config = dict(
    encoder_fused_qkv=False,
    encoder_qk_norm=True,
    encoder_layers=10,
    decoder_norm='batchnorm',
    targets='nearness',
    init='xavier_uniform',
    lr=0.021,
    momentum=0.95,
    orthogonalizer='newton_schulz_5',
    final_lr_fraction=0.05,
)
Rows from block 2 of the encoder, named by matrix and row number. Rows with one number belong to one attention dimension. Each number is 128 + 24 x the weight over the matrix's rms, rounded and kept within 0 to 255. All counts start at 0. Numbers have three digits each.
# v: attention value (encoder.blocks.2.attn.v.weight, 256x256), inputs 0-255
# proj: attention output (encoder.blocks.2.attn.proj.weight, 256x256, transposed), outputs 0-255
v.91:127128127128127128126127129128128129131127127134129128126128129128128128128128128128134128129128128129132128129133128128126126128128128129128128128129128128125127128127128132128125126129130129128126128128124130127129128128120125128127128127127128128129128128128136127128129131128126116128129138128129130124129128122127128128126128128127127128096128119128127128128125097129128128130129128126119128133128128128132128129127128128128129128128122128130140126128127128129128128255128121127126127128127128126129128129132128128128128128128128132128121128128128120128127128128135128128128133125128129125131127128132127130137128133126129128130128124121128129128129129129129129128131127128124128128128128128128122129126128128129127128128128128129129128134132128128128128128127128
v.95:128128129127129130131127127134128128130134125131127128127128128128127129128125127128127128128128127128130139128128130122131128128133129129128128132129127127128128130135127128130127129128128129127128127128128127128128131126129134129130129129128129032124128128130122128128128131128126130129128000127128128127129130128128128128126173128129127128072128130000129128128137118128127127139128128125128124127127127126127126125127135131128128128129151127131128128126127131129128128128126081127127127127128126133128127128129128127128148127128128128128129129128126130127100130127128130127129125128129128127128128122128124129123133129128130130129130126132127128126128135131129127130128128127125127130128129127127121128124127129125117127135128128130128127124128128127125128128128128
v.111:128129128128127128126128129131128128126128135127100128128128128128128126131130128128128128125128128130129127128135127128128128127126128129128127128128128128127130126130131128129131128128129127133128129126128128126128128126129128129127128127140128128128128128128133128128127125128128129129127128128106125128126127127127128126128131132127127128127128132127125128128128129129129128129127101130130131131128123129128127128128127130122128129127128129128126122130128126127127129133127147128128127124126128128128127128128132129128126128125128127129128128127128128127126131127128128127130128128129124129129125128128127128128125131135127134128129127129128128130127130130128131128131127128129130129128121128128125129129128130127133128126130131130128128140128128127119129128128127
v.118:128128128130123129128129127131129134127131131126128129126127128129126130129131128128128129128128127128127127128151000128126133176132127129130127128130128128128128128110128128138128127128129129133133128129127128128128126146127128128128128112128132122125128128128129158128128130128125138125129121128129128128110133136129127128127114128130130129128128114128128123128128116127129126134128109125126128129128130128128128131128129128127130128125138131127127104129128133179128130131134128128128128157132128128128128124125128129129130129127128128127129130128128126128224128128128128127127126128136128129096127127128127125131128128129128125128134128122130128128128128126128126128129127128128130129129130121128126128128129128128128123099124128128128127129126128128126128127128128
v.126:128128128129124127127128128130126131132128128128128128131127125128125118129128128128130129128131132128124203128128255129128128128130136127129129130129129129126128128134141128128128129129130127128127128128130131128128129126127130128128126128133127128133128130128127130129126127129128130128128129128130131128128131128129126135128128128128127128132128130130129128128131104128128128128128129146128132126127128128128127129128128127128128128124127128121130128133128126125127129134130125128129128129128129127126128128126129128128127128128128129128124127128132130128107128138127128129126146128129128130120127129128128130124128124128128128133133125120132128129127231129126130124124130127128129124128126129128123129126128128127051129109128127128128126124129129128124132128128128
v.127:128128130128127127128128130125127127131127128131129128128129074107128128128131129128127127128128128124128102130130000127129128165128131127128128129127127128128128129125127130128129131126128127128131128128129127127127128147131128128128128128129130128127128127127128137128129127128128149128128131129127128128128128129127127128128128128127127136131129126119128128128125128128129128000128126127119129158128123128128128125128130127125128128129138133132127117129131132134127128127127128129128130131128127143128128130129127128128127128128128127128129127130128128128130124128128127128128096128130128127128128128128129128128127129129128128129128128129125132127128125128129131127128129128126129127128123127128125128126128129128125131000129128127135128137109128128128131128130128
v.132:127128131129130129129127127126128128128122255129126128126130127128128128128130128128128128129127128137130128130128129129128128126116126128127127128128129128127126129124127128127129132129128130130136120126127127129128127127127129127128128127128128127129128127128128129128128128129128129128128128129126128128134128130129126126128130128127127128128132128130131129131126124128128129128128128131128113129131127127129127128127124124127128126133127128128128128129128130125129128127130129129127130130128128128129129129127128129128127129128130128126128128128125121128131128128128128129128128128134128129128128128127132126128127128128129128128128125136128132127123128128124130128129132128124127134126128128128129128128128128132128128125125128127128128129128128128124122130129131
v.133:128128128128130119124130128128127129128129237129125128128129126000128130128127127129128128128128128127129129127127000128129130102127128128127127133128128128128127128000128128127126128130128132129128126129128128123128127128117128131128127000129129128128127127128127133132130128128128128127131128128127128128128128129128129121128126130129128128130131128128128128128133127127128128128128124131132128128131128127128128255128127128128127128130139139131128248128129126121127126126120128128129128129144128128128127129133128128127125128128128128130127126127127130128122128128129129128127168128127129125128128128128127128255126127130127126127128128128128129126128128128128128128123129127126128128129128128128130128128129128127129131057127126126132128255123128129128128128128128
v.135:129127126128128128158127128127128128128127125115124128129128196131128127128128126128124128129130104127128175131124127128129125131128132128128128128126128127130128125129130128127129126129128127132128128129128129127131125126129120130128128124127140128100128129127125128137125128127129131126127000128126130128161129128127127128128128127128126120128128126126126129128128129127000128127127127130129127128128127128128130124129130127128128125130133128131130139128126126133132128133128127130128129128127133074128128128128128131131125122129127128128129126128128128127090255134131127129128121129129123138127128128128129130129129127129123128084127128140128129129128128128126129128128128128128132128128130129128131130133128125129130128128128128129126125131127128128127128128095126
v.138:128128129128128000125128126129129129130131129125129127127126128131128128127128128127128128128129127128128128128104094120128076132127129118130135127126124129128127128125128133128128125131128128128128134128125130130117139125127130131129128130128128128128128128128130127125126130128128132130127131128128129128132127099128128128127128127128128130128128128124129128128131131129129128127128132128128131127127127126128132130128138125128131131128127128000128124126129124178127126127127127127129124128126129128128128128129128128127135128131126128131124128128128139130131130119129128126128128128128127128125128127128130129123128128126121129128128128125127120128130144128128138127137125128127128131126124128129129127128128128128126129127128127128128126131130128127127119128128129
v.146:128128128129129130121128128128129131129128128128128128131128127015126128128132128128128128127128129128128255128128116127129129255128131128125129126128128131126128126142129128125128127126130127127122128128128130128128128130128128127127130134128128138130128128127128133132129130127127128129128130129128129128128129145127116128128128128129128127126128130130126127127126000127125127175127127255124128039129128128129128127128128128124128136128145123133127193128124202000128128128128128133128128128129128126127128128120129129128127129128129128128120132128130128128114128127127127128130128127128128128129131129128130128122130129129130128130128128128128128126125128128130128134128130128128126128121000128128132131127128128128134128127128128130128128133121128128183125129128129
v.147:128129128128127128127129129132128128125127128126128128127126126128128125128255129128126128128128127129125127128127135130128129129130127128127129119129127128125128128128127127127129124255127127129127130128128130128127129130128128127128127132128128128127126130128126139128133120128128126128128128128131126130122255129128104127128127127192128127129128000127129128128128013128156128130127128106127132129128128128128127127128126128128128128128128128129129131128128128128126128255128128128125128128128128113129129128127128128129132129128128128128000128128128124126129126128127128129132129128255128128149128128128128127255127128127128126130129128129128128131128133129129073128128128129128126128128125130125124128128129129128127128112133128129128128128091128127129127127127127
v.155:127128128129128133128128126064129128130128123129129127128128127159128128129128110128128128128127128131128124128128128128128124135128128130127128127128129129131128128134127128124126127129125128010129125129128124127128125132128237126128129130131129128131127128128128126128126132129128255128127128128128128128136112125128000128128125127126128133119127129126127128128128128128130132128128126126046129126127128128128128131128128128118130134128121129128128129128128000129130126130129128128129128129000128130128128128149128129130128128128129126128125128128129128128136129126128128128128126129131128237131128127127128129125128128129128130119128135127128128126129128128134127128130128120127128128128135130128130128125128128127122129000128128129127128129128129128136130128125122
v.157:127130126128107127131128128129128130126131128127126128137128128143125128128129125128127128126128127128128128126130128128130126127130128129126128128128132127124128132132125128128129126127129128128128129127127129125128130128128125114129128129128128128125129129128129131134128126128127125127128136131128128128128130126126128123127123132129128126086125130130132127127128130128128129127128127125128065128126128127128128131126130129128128128127129132127128061135131127127128129112128126128128128126128128126128122127135128127128129129128128128129135000128128120128126128129127128127127128129128128127128128129128124131221129127131129128128128132128128128123128129130130129128130128129128128127130129128126126128128126128128126131124129128126132128125128127128128128128127128
v.159:123128129136124128123129128128128128128128130128130128126130114122127129128131128128128128133129126122127000128130118127128132133130130129129129127124131133127128128130127126130127129124124135129128130129127128128128127139128127140128128135128129128129128130128128126132128125129128128128129128128128129132123118255127128128127128128124128123128127099128129128128126120128128128129128132153129149129130128128128128128128118128129129126128129126124154255129128255057128129125128124128126128134132128128128128128128125127129127129128127128127122132128127126129124128131128128128128131129127128128121128128125131129000129128128129128128129128130128127127131128128128140131130126128128128128128075126128128128202128127129127127104128128125128128062214128128128128128129127
v.162:130128129128130128128128128127127129123128131147124128129127130127129128129128129127119126128124128129127128128137126127128130123128128129128128129128125128128131126128128129126128128132128127127128130128127128128128131127127128134128127127128104127128128129128130129127128126128128121127129129128127129128131130128130120128128128128129127128124128130127127128128130128128128128128128126127127128134128128128128128132128128128128128129128128128128128128121125128128128128117126129128127127128128128127128129128120128128128128129128131127128132127128129127128128128128128127128128128128121128128128129129128128127128128128128130128129127131127128130130125125128130128129129128129129129127126129128128122128126127129128119128128135128129125130130128127130131133127126126
v.166:128128128125128130128127127127128128128129148126131128129126129130128116128128126126127129128129128129131127130121115122132126128128128128128128131128129128128129128128128129133127129130128127128125128130127129130127127125128128131128128133130124127128128129132133127122127123175128127130128134127128130126129111124129005128128127129128127127135128109129128128125128131130128128000128193129128126129127129128128129129128129128130128127128128125128138032111126127129128127091127128128138128126128128131128127137127129128128128127128129128127228128128123131129127128129128128131128135128129128128127128120128128133126129128121145127129130128130130128128127127130127128128130128129127127129127128128127136128101120127128128122012131127128128128128222125127128126128129133
v.171:131128128128128128121128125128127130127128156131127124128128130128128128128126112129129128128130126126127127128131128107129126146127135134128128130124127128128128123123122129124054147128135127127126128131131128128127129128128125129137130154132094129129128128128128132128128128129128127128127255129128128124129130127128129129126136129129126124130127129128125128122128144128123125127128141128127128123127127128128134089126128131127128128126128128125129147122127130125129127125126130128128128118128135143128127129129128126126126128126128129130128127128128123128144133131127128128128143128128129131129132125131126129120130133128135129128128129120128128123122129127128129126129133128130128128128127126129055124127131128124128128128129129129115128123119128128126124126131133
v.187:128128129123127137133130128123129131128130131124128127128127255120130125128127127128127127126127128127127255130129000128126124128126128128127128127129128128128129128129136128128128122128132128134128128128128128129128127128128127129128128120129130127128129128128173128129128126128127125129128125128129127123128126128129128127126127128131130129125130135127128128128128043130124131255128125130128127127126128128128128129128128128110127128124130133129127255121128131104129128127128127128128130125128127127128128129129128128128128129128128126129077122127124126128128127132128128127129118128140129130134128127128127128128128129128127129129128128129127127128123129128127128128129128128129129128129130127128132127128136128125118130255120128128128128136121128128130134127000127
v.191:133128126126131129128128128129128130130131128122146128128128132125128128127129128129129128129127127127130128127124130128128128127126128128127128129128128128127126128128124121136126128128127132129125128129130131128129125128128131121126128128128130128128128128128127127127128129126128128129128128120129128128131126128128129128128126128127128129125128128130130128127128127129129128130128127128128124127127128127128129127127128127129129128129123129128129127132129128127128128131128127128128124126128127132128128128134129128129135127127127130127127128132128129128129128126128129128126126128128128128123129127127128128128127130129128128128128128131126122128128129128128128129120128128128127128126126128129131128129129128128130128128131127128128127128128128128128125128129129
v.196:128128128129128132128128129167128128127132000156128128128128128127128128128128128128128128126128125128128128128130119128128128129129129128129125128129128128128129128255128128128255127125126128131129128128123127128128128129128129120129128131127129123129130125128124156128128127128128131128128119128128128128128128128128000128129138128128127128122129000126128129128128000126128128000128125128000128128127128129130128127128127200128128129128128128129128000124128129129128128128128128128128128128129128039128130000128128128131127127128128129127114131127128136129129129128133128128128143128127128129129129128128129128129129128130128126128128128128128128120132128128128000128125127128125128128128129127128128128125128128127120128000128128129128128063128130128128126128128128
v.197:125129130128128128129129129133128127127130131129129128128128129128121147128128129127128126127128128128128129128128128126128130144129128128128128129128130128128128125131127128128131127128146128129127128128127131127128131125128219131128128127123127129126128130128128128124128127128128132128128163128128127128128128128128121128128129128126128129120130128124128128127128123129128128131126128128128128130126128128129128129128124128128128128128129128128127128128128128137128132131128124126127128127128128102128128129128128128156108130128128129129000129130129127128128129126124128127128128128129128130127128128128128126127129127127128128127127127129129128125128128128126128128128128129128128126127131128128129128231128128125128128126127128127127128128128130128128128129120128
v.198:128128129128128129128128127127128128128128184126115128128127123128127129129128128128129128128128128127128126128127134129130128128128127128129128127128128128000129127172138127126128128129130127128128129127128128128128128128130121133130130133128128128131128127128128128127128134129128128128128130128128129128130127126128016128128078129128128127125128136127128128128128129128128127127129128128127128129129128128127129131128128129128128128128128128129128146128126130166129127130128126128128129127128127128128127130128127128127131128128128126128127126127126130128130127128128127128128124128128128128128129128128128128120130128128130128128128126131128128128128119123128128128132128126128126128128144128129136127127128128127128132134127128128127129128128129128127130130131128
v.199:124128128129128128128128128129128129127128129129128128128128128127128128128130127128128128128128128128128137127125127128127128128128127128127128128127128128128127128118127129128127127128126128128128128128130128128127125130128130127129128130128127128127128128128134128128128127128128132128130131128128127127128129128128140130128126127130128127123128128126128128128131137127127126127129127130129128096131128129128128128129129255128128128128127126131127128140128128116128129127128128129127127129128128122128129128126128129127125128128125128129149000129128131129128128125127128128128129128129129128130128128128128127128128130128129129128128129128128091128133127128128128129128128127128128128128125128128134128125129128129129128129129128128128128126128128128128125128128128
v.201:128123127128125146129128127123128132128130144128125128128127255124128128127128128128129129128128131128129111128128123127128128126125128126127128131127128128128129128128128137128126128129124128129128127128127128129128128128129160127127128128126128127128128127128131128127128128129127124128126136128128128128128130129130125135129116128127128129129128127131128128130134130128126128170128127128126129123128128128128129111128127128128128128126129127137129129127128128127128128127129128129255128126128128140128128128131128128130128129128129127129131128128130127128121128128128128127128131128129129128128134129125127128128128128129128127126128128127128087125128129129128130127128124129127127128127129128128127128133128128127122128148128132128128128127133126128128128127127128
v.203:131128127125127140130128128123128128128128154079127128128129126128129128128128128128128128128128127128129103128125125128128129129128127128129128128128128127130128128130129129128126129128127129126128128128127127128128129128128158126128128129126128128131126130128129128128127129129128124128127129128130126127128129128127115126129119128126128129102125123128128128128128124130125128143129128128128129139127129128128128133128131124128128128128128128125128175130128124126128126126122130127129128128129128138128129125133129126128130127128128128128131129122127128127129128128108128128127128128132128127128128128128127128123129128128129128128127130128129129128128121126129123128128130129128128129128129128127183127128128127130000129126128000128129129124129128128129132128128127
v.204:128128128128128129126128128128128128129129129128128128128126124127128126128130128129129132128127130127128128129130124128128128128127132128126128126128126127128128128123127129128129128128129133128122128128129128128129128128128105128129128126127128128131128128128130119129128128128128129128127132128128128128131128129128135128128129128128129128125131131129128128128128132128127131127128128128127127128130128128128128127129128128128127128128126128129128125127128126118128128127130126130127130128127129125129128128126128129131125128128128127127130127129130128128128128127128128129126125128127129128128128128129128128124129130128126128127127127127128129125127124128128128128129130127128255128126128128128127130128127128129129128128130128128130128128128128127128128128128129
proj.91:255130096130131136139125139157129125129128128133126163128131121127129130128128135137121125131031127000138165135123141107130128173126128128128154121122129140232130128163139125131161184130162085124133127125138131143131132130131129129128134128131127132142128127128128128133129120134099115116116128104131111167124127131130116133131125122132116123156128117101127125116128122129125123127186130128122126128134123135130118128141122124129130129159136128122137117141133135136127126000102118133126128137133127145158130112114136128147129128148135129130128128126150116126128125128127137148129133129145128122124133132120126127134135124127127097130123151128128126114127124131131134125124122115121132119055099099125149131133131129134115130129127125143127125065127146128125121114178142
proj.95:119132109128128125128132125125123138139131170123135131152121127134127132135128129129085128114123123126127115127123140129127131091132127129130230127123127132129114130115124126126135102126123132127168128128128128129132130125138131124135144122128125112128138122127118118000133126122089120128119255126128125097122114118127125127127121129124128129145116127255124133128128128123133121127130131131130129000136128000134127218125128139126129121115122130144160032131130124127121165236128145128130133121110128127129129129128128113140129128109125124183078105157128128122119133130129132135130000111127149124123107128133127130120145122131179131127127133128126132130130102129133131143131147132133125128131203126130127123133121125123131124113125126128130118103146128123126130132124126
proj.111:130129128128128128130128134128128128128128128128128127127135129128130128128128127128128128130129128127125128128128128127127128128128126129127134128128127126128128128128128128129123129128128129128129126128126128128128127128127128127130129128130128129128128128129128126128128128128128128129129128131128128128128129128127128129128128126128127128126128128128128127127128128128129128128130128129127129130128128128128093128130129128128129129127128128127128128128128129128127129129129128128128129128129130128128128127128126127128128127128126128128128128128128129128128128128128128125128128128128141122129128128128128128127127127131128127128128128128127128128128128128129129128127128127127128132129128129124126128128128128128128128128128128128130130128128128128128130128127133
proj.118:177126128130133184129128124075127121123128131128129129126135255255128135130146126129131122141129127129128123108130125125130129111129134129127127133128125129094128132132132134128131107130133128126128124127126130123234127127136139130128132122163128131102131128128126126130128125127159002133128255130127129130127127126129127110128104128126128128184146151081130128122133071127133061255128126125129128152126133127127117097129117008128126143128128134128125179127128127131132129134135107118137136127123121128127128128132127124130128123129129126129114117126127118128132128129135124135123139128089129131131097128126126127135124137135136130128128126126133130129129131128133131130128126133129128130128222126129120128132165127127130128255126129058161127131130128125126128126125127
proj.126:023140147130129126120129115135124126126160128144131118127117118124114140110131139205125126127159124123130129071132122128133141126134134148123128141117125092134120129126123128102106143123114114135128121119118132128135143128118076127131157125134124130119124171129127122045125121128128130084116130157128125130110136128131126128183127139129117127185119127140130124125127209131124107043128128126124137128126154128138089139132212123135126130134126134125180121106122125165116143053117126110154130139142122126129133156131126126115130132126123116109108124230128128133101124129127121138134127107130130118132046134129124143121134127136129112125149137110124123129123099138132101151131125155131153111127000097122129095128161128122130132130086123062134116112112132120108131125196129
proj.127:090128132101125130122138131129125138163118092116129119134119234255126131120043132128128141109130130129139132136129206131123107122122116126129127119097132121126129128128138127131126128124087145126118130132117129130104128129221126121138129111129139126131127053128075128112124133132066126119131255124129133128145133140133127136156013133128071130116129255125128121127106000127121138255172129128127133161130129156138126117125148123132129087132125109115117185148124210143132151070128185126129118127123135047129143128118127135126122127200125133139123126255127141131116125140109128113128186109122138135119129126157140129118105138125092136131141139129116125126118127127128131157127127043089142132134109121127120113126087125129101130090128153126126129132126123127121128135152180
proj.132:011128116127123111139113128132109128128127141131118131106143124123135129115133129142125147113085143132121128117136133113134123130151125125123145125126135130128000119121131117110132130127125127130131132128124129126132109133126108132130147128122123151132152140115161125128132129078134129129111128125129127127136109135124128130124118132149118131038109128132134128124118151132119143128129111123143125127129122142137128121141120079127124132113119129130129128138131138128110134122154140124126127137128127127120117124128121132110125132129132125133125125109128137134117129133137129143126120128122126132141131115129142130150125027130114134123145156131115126118127128121112132139127153121131127144129123121150101131167126105127138129125130146163148128129127135127130123109092140
proj.133:125128128125125168158127128125136128151128131144122119127112186255134124107138133128127127113172123084138133128126255124129127117130127126130132126128128128000172124255128116128129131117127130128128128133126128125126125129115134139127124113121132128130130128126128123123128128129131134128123255131119127118132111130124129126127131130129142128124110178127112130131127140124130127132121128127130133111116121126125127134130128127127129127126131126126217226108127125103112130116127127162125122130124127130122131130127126130120129126099129129130003132129127127132128128130127118073127069129126178128136122129124255128128101000129127133126149125127139125129127130128130192132132131127128124109123093129128124128129124126125125118128126127131131129090109126126128140126137128
proj.135:124133122142129243134131118151131112130025145128131135253125255000129124108106127109137108127120128065147086126133114124126101255156113142122122127126125140255176107124000111129131123128135130125095127129126118133124124137090124134114124109128133128133118132127122127117126137117125126129119130128128129128161084255140133125138136127131139130115119133232124126121127000133129136147125136128123125138101125116140128141164138161126133123127129000128113133117123131182132050140114135134137132130225127123131122139154154127127129129127127132132130128255143127129121124125133128125127128131215128121119124128124133131128129255116144149125129143130131113140127131132121140119129128119129121122103102134130132138255123131132108126130130122136130127132150123140126128106255135
proj.138:134128131121126119130130126128111133126129138128144099153125189118122125129120128123128064093138121115111129131135126124131124128127062127130133128113131128128130142131035121121128128116150129125122130132128122126133125123123100139118119127119128121158135136126117134137126123136124128126127130138143128142125128122130132126132132129127064139149130128154126123130142147120127128128136130141128128127052117124137134131125129148116127126128133128255118231121130128119073132130122119140114131129128127123130125120125118109125132136104126120134129112129125130127123094133133120120122129116133077128128148121145126126111126142124130128127124130129153133133128123128113130127124130129167129115207128111126146164102135117118130121128122115123146138136128111132114124148125122
proj.146:128128129128126170128127128128128127106130129128131126129128127146127131123128128127128126003130128135129000125130255127129125000130128127130128126127128129255127128243083126131129131129128127125132131127128127128131127128000133126134131094123129129135131128127120129037129125128128131128127127124126127127128127124128129128127255132131129128127127000130127128129129126128128128122125128128130128029130130128123128127128123123126127133128127132126162000128134041194132128119128128135127126128132120124128130128125126131131124130128131124128000128206128128128129128128128121128127088131133133133128129127129125131134132093128081130129132126128126134128129128128128133127128132135125128130128255128126123127255127126128130128150127128117128134130039130127127128128119130
proj.147:116126133120132124118124128128123123130128126133128128133133000255124130128129126128127128135121130139128255126128187128126118117127128127132119136127128128177128128255161129127124127139128127129130128125127129138128128128134129129133129128120128130125126130128123133128128124128158000138133131128128133127128117129128128121125015126124128131129134255255129127128131253128129129145134139134132127119131128129123124255128131131128128131130127130128123255134128117156115129000128128115127124127112129129132138127126127126135128129129128127104119124139128126128121128128128129169129174127126136128124127122128219128129130135127129126125132127128125128124128123128126102126127132124127131134130188131129123128095134124125120128120130130124128132121109130127127129129124147
proj.155:116125134127130119130131133112128131140132128131135127145126000122126125122255143128119130130126115109123097128124000132130125128113139073126125128132128126164134131040000114123183123128129137130129127133127126121134128128024129128129129061129134127127127130126130133209134127135128000127123097128131127113133132127121127127128127125129133125124124000010116125125129211129130125133121125127128129162117120131112123071128127137127139126128130133137142149129127185126112132000128112134129128131177129143121127136124124120126132134127134124097255126138125133127124132137129123126125131124174110122128122130118122129125131133129038130132127116122141128128127136128130128133128128126130150125127129138123132129126136128128121060125126128131148132167138144123120130125117130
proj.157:155131127128137125125148126134128131126137133132143131123130129105129132129137142131123163115123156220107124124131000128128169126138132138128170142128117136136120138116127140133163130126187125153130124129106131141129127127131113124137134133182127116128128131131121103126127123107121128128122130083131123142127149119127128129112114138124128128122136127118132141154129192122122132129128085127097132129131130122142116132127127069121126078127120100124128255135128127125128127120124132126119124134127127137129122134127128078154127122125133113126128129128127132128140141130132129144096158123126106125136129127154129131127130121128131116126126126126129157126138130136134132129124124115119119125127128115132129133123128129132129120135126126131128129124126121121080124132118123
proj.159:127128128128130113128131126145132122112127140130133133118132122120117127128118128145128130122126125195118141126128255129128128164139124128129130129127130132165122129133139126133128124131127133131127127130125130133129129124134121129129129123129134125125128128129127127139129126127126000128129055132129127128127122126132126130119138127128128129126130130089132126148128110129129130122131125128124126175129125144123129087125128122127176129127126143139006000139135091000133128123123129128116128126107128030136122128128128126131128127155125130129126118128127127127122130128127132128129107126131094128128137129130126128126136128130127125131128128122132130126126121127129179124127128125128130147129000129130120129211128129132141122000128130127125128255000127141124127128113127
proj.162:128128128128128128127128126120128128127128128124128129128128128128128128128122125128127129129128128128126127128128128128138128128128129129128128129130130128129127128128128128130128128127128128129126128128128127125128128128128129128128127128128127128128128125128128128128128127126130128128127128127128128132128129128128129130127128127130129118127129128128127128128129128129130127128129128121128128128128128128125128128128128128126129128128128127127128128129128128128127128128127128128128128128131128129127130128126128129129128128129127128130128128128128127128128128129128128129128128122127128128128126124117128128132128128126128128129126127128128127127127122128129130129129128128126128128127128128128129128127127127122128128128128128129128128128128128128128127129121127
proj.166:130129099119122127127130118124128128133121130130112143129129255129128128126000134073129123128082143114131054123134115130121140141126122124127176144113128129000187130129135131129136126128120128130130133125130129120153128129127141130125129123123121128127128158130094130125114126128145000087123231127124127128127162128123136120110120112135137128130128129115135129115124124125092131255156128152119123128121111128124141101126111000124127121128128129141127108127139160123170136097130128142138122129097133128129128128123144120128126131130142126136127124232130127127134128120127128125124128135125180134129122126132130122143121123139127131128116125127140127128132128129043255116144123000128126114130140135132127127147134125126212133149177128127128125126197138127128122119127132
proj.171:104131125112136132127118126134124054120140126124138124137110127136127158078145137127131128140137122127136130145127126128123131128116127127153106144125129132123128123128141125127128074131000083117127135129134131131131129134171128092128143128128172099116125123127129177004132135144132128128126000142123163128171043129121136123125104120115127154150195127043107128097136125146134091138000123129124118202117130135142085137028135127165136152123131128194127129127122125127128140105117127104083107125127131130136135129093124120121129120129128131198132142170132123134132076163149108255152146124116198128127124139128129131015129119123126152156127130113140127125111137112130122135129125133136237130128191133132118123000137148125144113154119150132129127122128131116117121108141106
proj.187:130127128124126061125130130135128129177122124127126126131124000129128123128123132130128128132020126129128234131129255128133129125114126127124127128123128133144129128119128127129131112125128132128128129131129129129137128128123130132116127132126127128136130143127162129133127128099122130127124018127131131133128139131128128129129208128135133130130127090125136129131131255128121112000134127140128124138128122127129139148124124194119124122128128124132053000126135128154234128229128128133128128130146134128133100131127131124125131128138134129150118126125121126128127134126125130127125020129236123127128125127131132114136126129127087130128123112127125128134128123130118197128136128132134133085125000128132117130114129127127142147000138129123129132255105129141129126126122123
proj.191:128128128128128128129128128130127128128128128130128128128128128128128128128128128128128128128128128129128128128128128128128128128128128129128129127128128128128128128128128128125128128128129127128129128128131128128128128128128128128128128128128128129128128129128128128128124128130127128128128128128128128126128128128128128127126128128126128127128128128128128128128128128128127130128128128128128129128127128128128128128128128128128128127129128128130128128129128128128130128128111129128128128128128128128128126128128128128130128128128129128128128128128128128128128128128128128128128128128128128125129127128128128128127128128128128128127128128126128128128128128128128128128127128128128129128129128128128128129128129129128128127128127128128127128128128128129127129128128128
proj.196:124127130133129143128128126132127128128128121128128127123131124137135123141255125126125128162126128128128142128128255128128126124130131134124134128115127134130127137000121126125123031129133129128128123129127130132123127125167128129128130000124128124128130128129128132133128139139123129128130135130128126130129124129135128128128128124125103128128128109133128131129128255129130121147128123127135129128163132127130127117126128035128133136127134131125090255133124255131126120076139138121128129126099130129130127127126127128129128128129127131134143110126126128127128127136136132127130125128128152128128129136128000145119160186122000129127131253127129126129129128131127255124127127126134124124131108127127139130179115127128125125130129128128128129216131127130127134127129125
proj.197:136150136116120124162156114116125133122125096110134146131129120132126163122113130117125118137130127129132129128126164129124145005143120115130125124108149129128132097127097128137132139169133138125130134154142158133138129130135125122152132127126129153128128133139118130142093134159124110157128131129129131133142116129124124116133083095128132124138126129172111114099122140115100144129129180056124122096123129134130124122194126123140124139127108130124125126111118107128135136203147157126154127132147131142146126148198128121130134146131128125127255000130143125140153133132155124034126129146130118120083127135126138123132130129130134143128109134129129133128127137133129127125128132126130127198135127206124125125130107148131128114127117129129128117128125132137131118132123128
proj.198:205105131123128128132122128130130125117121130127127137118122255147128123129142130122128127145148118125125000149122130125117133132124001134124118123127124104255129122124124137136119135133127129128126113123125128142131135127128122126141068134128125123123125132128133116040127133024122127128133127129125109107167127135128124145131121122127127105126129212133129127090130146131127160127128126187135128129126132094134126142142135140106124142132142147134129126130128100122126126141131157080128117118125123128130126129125135000122128136127128133120129126117130126143142145130140147140131165160119103128125148123127127128123127127111174135123129134118126128140123123131122134098128125128120113129122097107133131140131128129130085124129129126111127102058127127143127135127129134
proj.199:122134128124171131161175123122115115107118126130114120132129132128128142134115126128125117136129107120155126134129128126125111128131129125128131128131124095134128114128126108121148131125122131122145123119134138124120117125128120154135132129119128136148129117125136131118137133130153129154132123130127132123138117105128129047118128139127133126140135147123113167128129123132142122118146126121120127125134133115101155128145131126138220152125122127125129128127130123129094128139127127122133126130126107125126127125128059133099116163135130127127128255127112230122123116139120122134128127126125126127120131125120129125149128127137066159129129120119142114129117130152133128131124146130116117137111131108142133099123141127122117124127140143130127127127129145125136126135139133
proj.201:127136121114129124133129120143136140128122131122128141132110000121131139144128140231181133124133118119128152132088127145129143128136124109126094128123121139128128099128125133131116128128127130128141113129120128121123132090124145112113100105136098117109144132130128139128133125128127129110106095131129139131130122119124120165132126131121127139126085113125128137127131128139103136239121128119134118130126125133130132121128102102152119090133129140123129128124132135129124147128134161138000121130126132123136145129127132140119144125130135143130125130129139130128127144135124067122137133119126131131140136134126126104121129111158112134124125122137097098121138131126116130173132123116136135161129126132132040129128169120123128141169103140132132118138142125110101127130122156
proj.203:123135103123124130128139127137117128154129107077128122137000119140108101132125150139146134092131133164140125152133128119130131129122119128145063140140111135138132126130100102132131178126130128152125134122131128138066129127128130135129127124137128123142138129141034125114113157141114108135132085147120111121135007125132124132187126129127177130122139130132132128130128183170129129201112128124119127158142138123137117135136130127114125059139118119141121129114131174137116063128093131157121129128129124128128130127123147155127130062138130134125133129134127126120128117126121129116135130134142132137130108120132126125118128141127131128116123000141140128133143126131125130135131145139126129039129116117129144144127116128108255123131119129136152126172119128124112127131131073
proj.204:122136129128139126141134128140135129102124144121125130091114120124126117124117134117126122135142131128157128090131127140125137124107115129126149122130124109127141125125128131096118127127150128123132149106122106131092119136130129127134149134135131128089128123115132120131131140163120129123204127129122140128134131128116125153154128129181125141130138117132134187127129126126107122127121217180130140119131136124140132122162128140131170129154146078120126128132138126133122133117100133125126116127127136098127148128146131130081127111148130120138122123126143141131136115125137130121153127132118132123156114100138127130134130131125134131134161095129129138128115105120124127116128125106098000130138126126139120129115112130131135128127117142126119155134128123130114131128151132